A small audio embedding model, trained from scratch.
Model: waveform 16khz input, arch conformer, norm layernorm, activation relu, layers 12, width 160.
Training: soap at rate 0.0031, 6100 steps.
Data: trained on single English nouns, adjectives and verbs, spoken by a formant synthesiser in many voices, 5.0 epochs.
Rows from block 9 of a small audio embedding model, named by matrix and row number. Rows with one number belong to one neuron. Each number is 200 + 40 x the weight over its row's rms, rounded and kept within 0 to 999. All counts start at 0. After the name is the row's rms in percent of the matrix's.
After each neuron's rows are labels from the 100 clips, of 14976, where the neuron reaches its highest value: "strongest on" is what is common among them. Only what is clearly more common there than usual is listed. The data: single English nouns, adjectives and verbs, spoken by a formant synthesiser in many voices.
# fc1: second MLP up (model.blocks.9.mlp.fc1.weight, 320x160), inputs 0-159
# fc2: second MLP down (model.blocks.9.mlp.fc2.weight, 160x320, transposed), outputs 0-159

fc1.208,096,222,185,188,206,158,145,209,183,284,163,227,209,214,215,214,238,98,173,203,210,260,181,162,177,186,110,196,108,147,152,207,180,250,211,191,141,149,174,200,174,170,170,265,176,248,163,223,296,159,187,208,213,139,135,205,261,218,255,193,142,216,290,237,256,197,277,262,246,202,238,186,229,227,155,193,274,293,165,148,184,204,256,271,223,200,158,262,168,227,210,212,201,243,112,179,159,235,237,261,221,247,203,218,148,253,192,196,169,213,203,199,177,148,207,235,175,189,232,213,231,198,199,229,212,247,240,169,164,145,203,208,215,189,136,178,192,261,240,177,244,137,154,207,292,221,203,209,144,243,175,223,182,206,162,194,221,185,219,238,205
fc2.208,095,242,197,180,233,202,166,187,213,211,174,224,227,191,293,184,127,356,170,197,146,259,192,197,227,200,175,121,173,149,250,272,212,163,153,197,253,205,268,202,236,269,178,241,197,217,147,253,278,174,186,214,222,152,207,239,115,227,87,157,215,218,212,202,213,194,222,206,205,216,154,222,177,224,136,239,287,187,226,157,169,214,259,231,253,153,250,158,173,184,163,260,161,209,236,235,164,240,187,224,261,222,193,210,196,217,237,158,246,160,222,235,256,186,152,231,117,161,204,226,148,205,184,176,174,186,204,222,179,194,209,228,177,199,270,175,267,193,253,213,184,226,194,199,192,187,204,175,212,146,150,182,188,218,229,194,120,304,204,218,205
strongest on: intonation: falling

fc1.32,099,176,187,166,223,157,181,209,238,239,154,174,243,198,186,206,170,140,234,262,163,171,272,251,239,216,266,121,250,205,252,260,204,178,180,119,271,160,190,147,170,173,204,224,189,149,216,222,279,229,178,139,196,185,195,138,222,227,204,190,213,233,228,118,199,214,181,196,204,206,162,182,184,131,168,160,153,208,192,164,168,189,246,245,184,179,224,265,258,137,201,182,223,219,197,224,215,271,201,149,210,239,157,200,156,96,220,199,177,227,297,185,249,170,247,117,208,236,212,174,207,164,273,171,228,255,220,214,233,219,271,196,211,126,220,328,223,210,195,203,216,155,204,161,251,117,169,218,245,229,184,228,221,113,195,156,216,168,212,219,204
fc2.32,104,177,189,194,171,208,194,223,174,59,265,263,216,197,107,215,181,90,216,187,210,192,201,226,172,183,207,152,203,215,220,163,172,226,189,203,138,275,175,160,200,267,183,215,206,198,195,221,200,209,105,259,244,209,210,207,206,177,179,178,197,188,245,193,207,184,157,173,246,227,360,161,220,252,298,222,202,188,188,211,181,193,191,125,183,234,188,229,221,181,215,196,90,187,151,186,174,277,188,203,181,200,199,219,260,188,202,161,159,187,181,185,147,253,210,236,213,218,218,164,80,156,193,200,196,240,94,186,216,207,229,253,95,244,258,176,169,212,240,224,188,179,212,189,211,232,246,210,200,248,196,192,182,185,194,189,174,252,191,202,214
strongest on: intonation: rise then fall

fc1.112,106,166,165,186,165,178,178,186,161,275,264,222,246,190,202,218,218,191,263,186,231,255,218,177,197,263,227,189,194,221,237,162,188,149,217,212,250,189,247,191,243,207,245,166,269,129,212,204,251,215,224,272,56,214,161,195,186,218,221,181,243,148,215,133,160,197,230,162,215,233,172,209,160,192,180,312,235,214,262,226,188,172,214,188,222,193,235,249,120,198,166,186,166,190,157,192,286,196,201,186,175,169,147,219,293,198,213,220,198,192,259,128,179,170,118,169,225,223,200,239,245,211,297,232,224,226,234,228,220,198,268,262,246,270,169,208,254,96,264,213,173,209,191,189,204,239,165,231,204,182,215,226,261,197,179,174,188,206,156,232,272
fc2.112,083,168,181,203,211,219,219,246,215,175,173,223,190,204,178,196,252,281,216,205,239,177,190,209,248,195,203,208,216,214,193,225,159,220,233,130,157,265,187,165,185,270,192,239,201,225,217,201,202,196,0,227,194,244,232,214,196,234,246,198,212,193,202,301,121,160,215,217,281,186,170,231,209,205,253,179,210,188,172,225,212,213,176,216,225,150,199,183,204,185,210,209,143,197,231,183,219,190,201,169,215,151,265,202,244,181,220,131,195,136,192,191,304,221,157,161,232,217,194,198,217,202,201,213,201,221,276,191,234,273,212,183,232,198,262,195,245,237,278,182,169,209,221,166,176,166,237,172,189,189,172,182,116,153,167,213,224,48,197,188,220
strongest on: intonation: flat

fc1.293,107,221,147,232,190,184,141,174,138,258,218,240,223,232,230,231,198,183,225,176,191,303,191,210,214,277,180,210,120,257,217,155,127,164,253,201,200,175,265,121,234,209,224,225,227,146,197,193,210,230,162,251,92,213,174,206,184,199,254,177,243,202,213,113,116,160,275,210,202,162,152,209,157,176,238,349,269,258,261,219,244,217,213,185,204,188,184,247,142,162,180,207,174,193,167,219,192,246,175,195,182,206,175,229,284,132,231,203,218,172,238,178,191,227,136,154,222,214,211,230,284,228,244,199,236,199,180,244,211,238,263,180,218,269,134,220,239,164,224,211,217,192,176,151,231,196,136,240,232,216,195,198,219,212,198,206,151,206,211,191,230
fc2.293,093,201,182,157,188,198,209,200,182,197,262,216,204,196,177,204,248,356,210,208,249,206,160,205,203,230,204,214,217,234,196,229,208,194,213,168,165,326,200,187,216,249,205,202,199,187,200,193,188,162,11,282,157,191,202,179,76,219,175,206,229,232,200,247,148,194,127,211,251,189,146,256,213,207,302,201,188,216,190,224,230,193,206,288,230,228,233,164,138,210,190,209,216,212,155,159,207,176,200,211,240,184,159,210,246,199,220,221,220,173,215,200,271,182,203,129,216,188,190,114,159,196,198,215,186,158,307,203,239,162,252,226,282,209,239,187,182,208,243,179,170,163,176,218,180,189,156,211,213,226,179,187,166,204,221,201,222,120,192,178,214
strongest on: intonation: flat

fc1.319,062,232,213,129,145,206,102,185,174,221,214,233,137,139,302,199,219,107,177,188,224,198,243,142,243,230,202,220,235,188,211,167,174,246,231,177,159,163,180,172,246,192,268,227,302,225,196,222,178,257,204,164,229,166,184,228,206,191,172,280,195,159,217,222,232,277,177,233,198,191,191,222,271,158,161,219,166,156,241,202,182,182,196,168,177,195,173,225,159,250,231,221,193,202,183,236,233,195,205,195,202,149,238,203,159,232,183,129,206,285,166,174,196,184,152,162,174,213,214,188,198,272,151,206,195,234,155,167,225,175,170,214,225,248,189,246,104,208,180,229,81,193,199,233,170,175,111,222,196,187,118,272,257,156,137,184,223,254,116,168,193
fc2.319,061,274,208,153,162,169,265,219,207,183,128,210,221,213,270,188,230,206,180,241,167,198,193,232,210,198,219,207,224,133,175,133,206,146,179,190,152,113,231,163,188,160,148,174,199,199,183,260,172,224,272,244,154,193,192,232,205,167,264,226,220,202,178,128,158,239,128,146,276,206,228,183,163,205,97,160,209,198,217,140,199,252,203,287,223,224,222,229,308,266,119,259,234,258,150,260,208,231,305,208,226,181,170,210,266,206,178,216,200,156,195,171,233,210,188,225,244,233,221,276,150,153,200,219,160,168,220,211,227,280,215,239,210,199,197,202,232,152,248,190,236,181,189,177,171,190,196,171,182,207,130,273,203,193,180,199,283,235,226,215,178
strongest on: intonation: flat; voice: low voice

fc1.216,110,194,178,190,166,196,281,234,183,195,219,282,219,160,219,188,222,178,162,210,217,127,225,226,210,119,148,238,213,216,168,143,232,193,170,148,262,207,179,216,194,180,223,258,209,189,204,219,273,112,209,182,180,129,141,234,256,187,175,194,225,141,227,192,250,166,183,206,202,191,196,146,217,183,140,199,218,204,294,285,154,187,188,226,173,174,239,186,205,274,260,199,198,261,225,144,243,190,263,169,173,268,213,204,120,206,196,166,212,241,128,213,243,133,196,217,151,210,170,238,95,172,267,229,204,230,181,136,270,155,213,141,166,186,217,170,199,226,233,212,268,149,164,183,210,208,159,278,292,159,214,148,176,242,198,236,195,222,183,194,264
fc2.216,108,140,210,198,214,204,184,246,198,148,164,116,213,209,175,193,263,70,164,189,198,234,205,177,269,212,170,222,194,194,210,205,250,156,227,204,249,248,203,212,186,128,185,160,193,210,182,229,196,177,219,194,181,279,210,200,136,145,329,174,241,180,160,241,158,174,119,155,262,182,252,183,205,210,190,197,274,185,191,196,174,199,191,87,232,271,222,225,144,194,166,207,204,216,209,199,207,242,288,185,111,196,240,227,91,192,233,204,233,201,235,206,175,217,188,217,183,181,200,265,195,179,182,194,195,175,178,203,251,191,131,172,111,201,206,198,177,138,299,158,197,188,225,278,207,186,227,234,218,112,180,154,160,222,178,225,247,205,174,199,206
strongest on: intonation: rising; voice: high voice

fc1.105,101,177,183,209,227,212,149,211,178,169,275,182,263,216,140,204,98,185,258,221,212,293,208,178,196,233,225,206,214,216,182,225,144,152,188,190,183,173,243,164,208,278,270,200,214,154,151,215,215,243,154,214,110,173,151,197,183,197,252,184,248,218,258,125,171,213,231,214,196,222,199,139,182,177,221,350,164,199,241,180,260,210,222,176,218,179,203,231,216,181,198,195,179,198,213,199,186,205,208,151,164,176,146,185,280,192,193,155,212,168,229,157,188,210,109,153,251,193,188,240,297,194,244,177,275,216,227,230,289,210,291,179,285,248,190,211,237,197,164,148,206,192,179,208,204,196,160,206,252,220,233,203,245,259,116,224,131,213,202,206,166
fc2.105,086,217,183,139,132,208,235,189,149,215,157,232,198,181,192,177,249,317,239,187,217,181,184,175,217,209,195,212,224,255,167,187,215,196,170,162,135,258,167,142,204,307,176,222,218,195,185,170,179,214,20,235,188,231,227,224,218,232,175,170,207,188,216,230,201,172,161,175,293,219,219,206,180,222,305,239,191,203,216,211,232,233,188,245,178,284,205,214,146,193,173,182,177,219,163,196,204,123,195,200,264,208,236,195,254,183,228,218,174,144,185,191,233,229,198,112,234,163,212,83,229,152,203,198,200,175,296,201,209,158,182,221,162,206,244,197,169,179,287,192,155,170,164,122,188,157,261,189,205,188,177,189,182,157,189,170,172,146,177,196,243
strongest on: intonation: flat

fc1.258,103,111,168,233,241,245,167,248,180,187,198,175,297,158,144,237,171,182,301,211,181,249,238,203,231,212,209,156,221,248,168,228,131,158,209,149,223,170,236,183,189,264,202,179,207,130,197,221,231,197,174,226,142,208,177,208,207,239,228,195,217,220,214,151,109,255,228,200,168,208,217,204,161,190,254,320,176,230,221,206,196,190,240,181,207,113,165,208,165,236,194,260,150,261,210,180,181,220,198,178,211,161,130,215,286,177,189,208,206,186,183,162,157,182,144,158,238,179,225,202,252,142,202,190,247,192,152,244,235,205,256,205,264,267,155,190,239,207,214,199,127,218,164,132,183,169,144,232,197,217,239,175,263,285,104,221,164,260,150,197,236
fc2.258,101,281,200,134,206,179,228,179,181,191,184,216,216,187,221,210,211,211,222,255,237,205,183,192,213,202,201,202,241,232,203,199,217,218,190,190,175,295,182,138,205,339,241,197,212,191,166,155,179,224,67,211,134,209,236,223,199,216,247,186,209,206,179,203,220,160,107,202,309,202,174,192,207,198,233,193,158,211,249,199,182,206,188,292,244,259,201,203,163,197,221,219,224,223,120,219,224,210,217,197,230,279,276,204,209,179,178,222,156,184,198,231,314,177,228,167,200,209,219,130,276,163,201,210,192,189,245,206,199,125,184,206,175,242,108,210,175,203,300,209,161,231,231,181,152,192,315,212,216,175,159,187,180,154,237,142,148,142,213,205,185
strongest on: intonation: flat

fc1.180,085,220,231,193,215,285,182,171,140,234,189,228,205,180,190,271,238,96,216,197,248,221,200,177,225,281,238,226,176,170,261,187,266,174,139,158,230,185,207,196,242,190,219,240,108,124,184,252,274,181,192,215,131,168,159,187,183,248,211,149,161,195,266,203,195,236,218,155,148,233,175,236,214,152,114,204,211,255,210,222,127,134,218,172,285,206,185,220,226,188,151,222,222,250,187,156,199,158,209,178,178,216,170,152,206,102,160,201,283,196,168,109,182,171,137,212,176,215,226,168,222,213,268,178,248,193,188,190,206,222,247,231,249,229,237,183,165,214,182,198,156,201,139,211,252,218,205,208,191,174,206,234,230,224,270,235,266,194,200,88,223
fc2.180,093,243,219,202,164,264,183,165,240,129,182,226,190,190,239,173,194,239,234,209,251,145,224,266,195,220,196,285,255,211,193,107,100,204,149,217,263,103,205,315,187,272,207,196,188,183,191,218,239,218,143,218,250,166,161,160,212,224,173,178,206,263,213,240,215,222,161,144,240,145,210,240,179,187,221,139,201,193,258,224,222,225,177,225,251,163,172,159,182,224,183,196,261,213,223,219,228,206,256,173,185,178,229,255,267,200,233,249,190,257,182,245,231,187,176,327,171,174,187,222,207,136,212,253,245,194,237,207,154,225,150,205,209,181,218,244,222,235,214,149,160,234,215,120,205,150,191,210,166,157,300,279,224,183,216,214,146,218,168,208,198
strongest on: intonation: rising

fc1.175,097,181,271,137,210,223,162,175,145,264,279,198,262,147,210,192,197,114,252,207,193,250,139,214,178,223,202,215,222,152,170,163,220,255,221,225,229,185,206,161,213,225,214,188,157,156,158,256,227,167,118,248,200,137,177,171,186,187,284,166,276,123,239,141,193,183,298,216,251,181,193,135,192,266,229,201,207,197,246,212,202,127,266,178,165,161,184,254,142,153,197,195,130,165,184,222,201,111,170,190,145,212,261,220,211,212,205,143,186,183,200,190,202,159,165,199,216,236,180,213,297,181,189,156,252,214,181,181,260,223,232,166,205,228,253,190,175,236,223,207,231,249,205,182,234,165,198,179,212,297,268,186,162,183,173,292,198,247,207,171,171
fc2.175,087,278,242,224,145,191,261,161,174,163,181,209,226,198,198,179,145,342,162,237,231,206,210,201,223,219,209,250,207,207,219,170,136,212,227,234,153,228,201,198,215,152,212,225,203,249,162,234,166,207,216,215,195,159,196,216,317,196,139,207,237,224,252,215,263,186,290,181,260,215,56,201,184,156,279,220,179,173,221,307,181,195,190,128,218,227,224,170,221,227,201,121,172,236,222,188,224,240,227,206,139,192,241,249,171,224,183,85,192,164,150,231,191,138,180,215,195,175,242,252,213,192,163,239,177,203,233,224,163,210,186,219,145,175,204,190,202,222,238,157,181,183,158,176,215,183,292,206,231,154,187,235,136,190,214,180,169,148,208,149,188
strongest on: voice: high voice

fc1.113,103,166,184,155,236,199,207,201,189,190,229,172,218,269,188,228,143,82,211,141,152,245,216,173,209,268,164,74,261,321,223,262,227,246,210,136,190,157,245,186,142,193,224,189,226,202,209,200,208,293,235,180,208,193,198,173,245,260,255,193,247,191,235,102,186,209,185,156,201,187,170,188,182,127,208,197,209,259,232,179,143,164,192,210,206,184,221,229,173,178,174,206,141,171,200,176,180,260,184,232,218,263,144,176,214,79,291,208,227,195,259,224,239,191,190,186,169,275,232,205,226,143,154,219,235,227,216,199,208,222,220,196,203,165,225,222,194,215,188,257,182,154,155,214,260,159,163,252,190,198,191,220,259,162,263,159,200,157,246,215,200
fc2.113,109,143,189,182,171,206,190,232,231,61,334,249,199,179,95,219,232,165,277,195,209,202,249,179,156,220,192,220,211,197,190,182,161,210,163,216,184,248,207,194,203,299,208,209,201,197,176,251,173,180,136,223,225,213,229,187,137,173,249,227,208,207,257,212,217,154,151,225,250,189,408,178,226,212,175,190,200,219,204,241,195,176,217,135,173,245,167,233,163,187,202,180,98,177,200,209,180,259,239,219,212,189,242,198,217,170,204,196,174,215,196,186,156,232,185,257,198,213,209,197,67,204,199,235,187,199,133,213,154,231,194,241,114,224,211,199,199,180,192,199,218,225,196,216,195,177,170,223,193,232,212,200,180,201,181,181,131,250,209,204,177
strongest on: intonation: rise then fall; voice: low voice

fc1.74,104,212,187,203,134,227,176,156,153,219,215,274,166,249,155,251,192,190,283,169,221,269,144,200,210,271,128,198,233,171,170,193,171,168,193,208,231,189,244,160,220,211,272,230,244,154,229,208,209,181,237,291,161,205,172,211,208,225,236,179,199,197,245,146,130,109,195,201,201,249,203,218,144,217,231,316,252,231,268,179,245,227,230,119,229,187,225,271,135,199,223,213,135,238,224,250,209,171,229,255,178,201,185,230,215,219,251,167,208,183,222,186,229,199,153,181,240,182,223,209,294,186,197,230,227,246,262,182,240,179,248,166,265,251,146,200,263,174,188,188,207,207,213,149,206,180,200,287,225,243,248,248,291,165,199,194,132,184,200,241,155
fc2.74,083,277,201,184,78,225,198,183,192,146,317,168,206,151,244,204,243,387,183,185,260,194,202,180,200,203,196,220,203,267,203,262,195,236,205,196,184,233,171,180,214,333,172,157,188,212,181,197,212,212,76,257,173,228,212,208,168,247,136,210,201,211,242,215,231,170,200,220,218,175,148,228,240,204,216,200,184,182,202,229,212,189,229,251,166,192,169,169,259,226,189,206,205,205,221,177,221,201,222,174,202,240,175,195,238,201,203,183,165,183,214,228,170,181,215,137,197,235,222,127,104,205,243,187,178,171,314,190,171,192,240,212,265,249,250,215,242,219,280,194,179,208,219,225,179,147,252,206,201,226,224,215,180,219,201,209,251,143,239,203,215
strongest on: voice: high voice

fc1.152,109,110,172,237,256,199,209,211,157,225,239,248,219,205,179,225,110,188,212,207,200,263,212,190,239,244,173,153,171,233,182,284,180,182,189,154,245,200,255,199,172,217,238,152,232,130,204,239,255,225,191,241,85,207,192,214,170,213,206,151,223,208,227,150,172,252,222,180,237,188,198,230,171,200,208,294,198,247,270,189,243,214,181,206,216,205,164,283,164,199,173,225,138,233,201,178,172,216,199,207,247,165,99,209,273,154,230,159,216,194,247,188,203,161,116,165,245,202,226,222,302,215,239,179,236,230,239,253,216,212,266,241,261,228,144,213,207,95,183,178,167,185,166,151,249,175,171,245,226,254,201,180,273,265,165,199,178,228,195,233,256
fc2.152,095,211,204,183,255,212,219,219,206,229,194,189,204,204,206,169,199,159,235,230,208,191,188,188,156,223,231,189,206,280,195,208,194,197,215,159,171,300,211,160,202,325,213,217,202,188,190,217,204,196,0,191,194,196,220,191,201,225,195,173,209,209,182,258,180,192,236,212,282,215,205,226,173,176,227,244,210,198,226,199,199,212,184,256,172,157,195,188,150,187,213,189,213,205,155,202,207,232,207,207,241,156,172,188,230,203,213,232,208,248,216,226,373,233,223,123,177,216,208,127,207,193,185,181,207,206,228,228,185,245,184,218,196,209,231,204,172,138,262,204,160,198,192,188,154,166,275,205,185,214,216,206,125,186,222,192,177,125,213,225,187
strongest on: intonation: flat

fc1.249,089,273,228,179,190,243,109,187,158,219,160,241,235,277,175,173,192,166,192,241,169,200,225,158,245,231,181,232,212,132,212,139,167,245,165,210,211,174,201,297,286,148,254,243,175,183,214,217,183,221,223,176,167,198,174,183,181,238,172,242,151,184,204,172,252,244,165,145,237,205,224,232,318,148,177,192,202,251,215,168,214,123,274,154,228,212,170,189,243,222,222,175,115,248,161,237,230,177,265,238,148,200,214,165,206,181,193,191,228,172,221,152,139,169,179,154,170,267,206,232,198,167,215,222,207,200,196,190,208,214,132,212,227,265,205,290,170,208,188,266,191,198,148,149,285,195,92,209,187,237,164,194,273,208,163,180,219,255,194,150,254
fc2.249,081,191,202,190,152,171,218,240,172,159,295,162,203,185,179,218,228,122,177,210,159,181,190,184,258,227,282,170,234,184,123,219,195,215,170,203,227,131,223,198,188,173,194,156,201,179,190,314,189,122,320,203,196,233,209,193,204,140,220,203,232,247,223,138,253,124,160,196,194,198,158,187,223,154,116,218,210,190,192,260,160,220,209,242,246,245,233,197,317,232,250,249,188,185,212,210,215,228,202,249,175,211,220,226,251,178,220,184,223,238,210,229,252,275,235,188,205,202,195,153,250,200,252,170,205,196,355,177,225,231,153,128,232,198,148,220,172,147,211,192,223,197,222,186,205,216,228,198,230,159,203,187,134,146,261,175,163,128,210,172,195
strongest on: intonation: falling

fc1.243,115,124,171,234,260,259,184,208,138,200,224,245,243,197,221,257,124,187,231,221,140,239,207,192,234,243,206,240,184,228,168,233,111,154,205,169,201,175,225,146,178,236,216,159,194,169,162,227,251,202,172,263,59,181,174,190,169,178,246,182,253,238,240,138,136,234,239,198,275,245,191,199,195,178,196,300,197,223,232,205,170,194,200,184,208,162,172,256,164,203,189,192,147,223,200,217,184,230,184,213,234,143,125,196,283,174,184,194,208,185,209,182,194,149,126,177,215,172,215,190,287,174,207,128,231,197,209,229,214,259,267,222,254,266,144,199,191,85,199,162,190,200,181,180,225,188,189,246,226,210,207,213,257,282,150,169,206,227,152,226,268
fc2.243,098,157,189,181,258,192,193,212,202,203,170,135,221,228,250,205,247,232,225,193,228,204,189,202,193,192,227,177,201,236,191,205,169,211,203,160,186,319,200,141,188,326,210,225,202,212,212,183,195,200,0,217,186,202,220,196,269,222,203,200,186,206,178,299,201,206,222,205,322,209,194,213,187,200,258,203,190,199,218,196,195,213,192,221,229,134,218,195,125,199,194,202,176,207,211,218,187,234,212,198,235,152,203,199,267,213,205,173,206,211,217,178,390,198,204,144,172,211,183,163,217,180,213,208,207,203,235,168,189,220,207,211,198,216,162,201,192,191,257,208,179,206,218,236,187,166,194,182,209,207,209,197,153,213,213,197,181,118,204,198,195
strongest on: intonation: flat

fc1.237,132,276,218,199,207,200,211,145,162,151,210,210,204,234,186,184,245,164,234,221,219,220,187,114,250,231,256,196,167,81,205,204,204,315,165,272,181,173,192,175,167,296,229,192,152,235,176,197,146,223,232,248,182,178,249,178,169,186,205,246,164,156,238,222,214,158,96,176,201,192,170,289,239,192,259,183,205,226,143,276,202,181,225,166,199,139,180,178,191,143,205,184,174,215,175,198,135,193,185,150,179,174,312,220,196,216,231,273,230,147,192,114,162,167,194,155,246,219,207,241,238,183,164,273,201,221,285,181,158,221,183,174,171,225,224,160,215,207,222,266,228,221,190,193,195,200,234,151,186,220,162,195,210,206,131,216,256,131,191,268,200
fc2.237,128,238,196,220,245,205,183,187,152,228,417,316,207,148,193,195,231,142,218,184,179,206,199,238,163,170,184,203,228,157,213,179,210,184,231,203,228,234,214,219,200,209,207,241,207,218,197,166,207,191,354,149,206,163,226,235,254,210,203,199,205,208,273,256,101,179,187,229,182,177,200,246,184,215,198,239,178,217,241,182,206,180,226,184,175,191,203,207,170,186,192,221,150,145,228,204,208,205,323,196,162,261,209,174,230,187,142,160,202,184,202,235,253,180,221,249,195,225,158,188,247,237,267,194,183,195,268,191,150,183,241,167,241,216,192,201,224,174,304,200,239,189,184,127,183,222,230,178,178,225,190,134,228,207,220,234,175,129,202,164,168
strongest on: intonation: falling; /w/; /s/; /ɑ/

fc1.51,111,193,184,151,188,185,141,197,131,152,174,200,265,191,184,181,194,129,175,203,160,238,216,183,198,217,189,260,197,164,164,183,242,214,210,190,241,208,140,168,204,247,174,168,169,177,187,116,174,173,153,210,258,184,146,130,167,159,247,174,181,165,262,214,192,175,203,242,182,165,224,219,229,251,247,183,179,203,229,171,135,264,184,166,239,185,196,238,179,239,197,229,217,133,130,217,177,151,177,198,172,199,211,174,200,186,204,169,239,182,195,242,158,184,211,231,281,188,224,167,369,135,183,187,164,248,234,241,84,181,174,234,246,267,235,170,220,200,211,151,225,222,176,248,217,237,194,73,235,224,222,148,178,190,256,166,225,237,95,224,174
fc2.51,098,197,209,221,246,198,222,183,194,134,295,203,197,208,147,192,124,361,203,206,162,174,239,225,182,200,203,238,236,244,166,179,158,186,189,236,186,130,198,278,200,254,243,177,195,220,197,274,141,220,235,228,207,195,193,186,318,209,155,200,212,215,232,143,204,205,326,170,189,172,228,164,197,209,145,210,183,207,169,243,212,204,219,230,185,222,187,183,136,183,184,160,197,205,180,215,226,153,259,196,154,138,213,183,122,213,201,214,219,191,159,185,240,237,177,148,180,240,194,287,314,210,142,208,212,210,248,198,296,233,192,292,193,164,259,179,175,196,239,186,249,192,203,143,160,246,218,221,207,210,153,160,209,194,189,157,212,270,192,186,178
strongest on: intonation: falling; quiet level; voice: child-like voice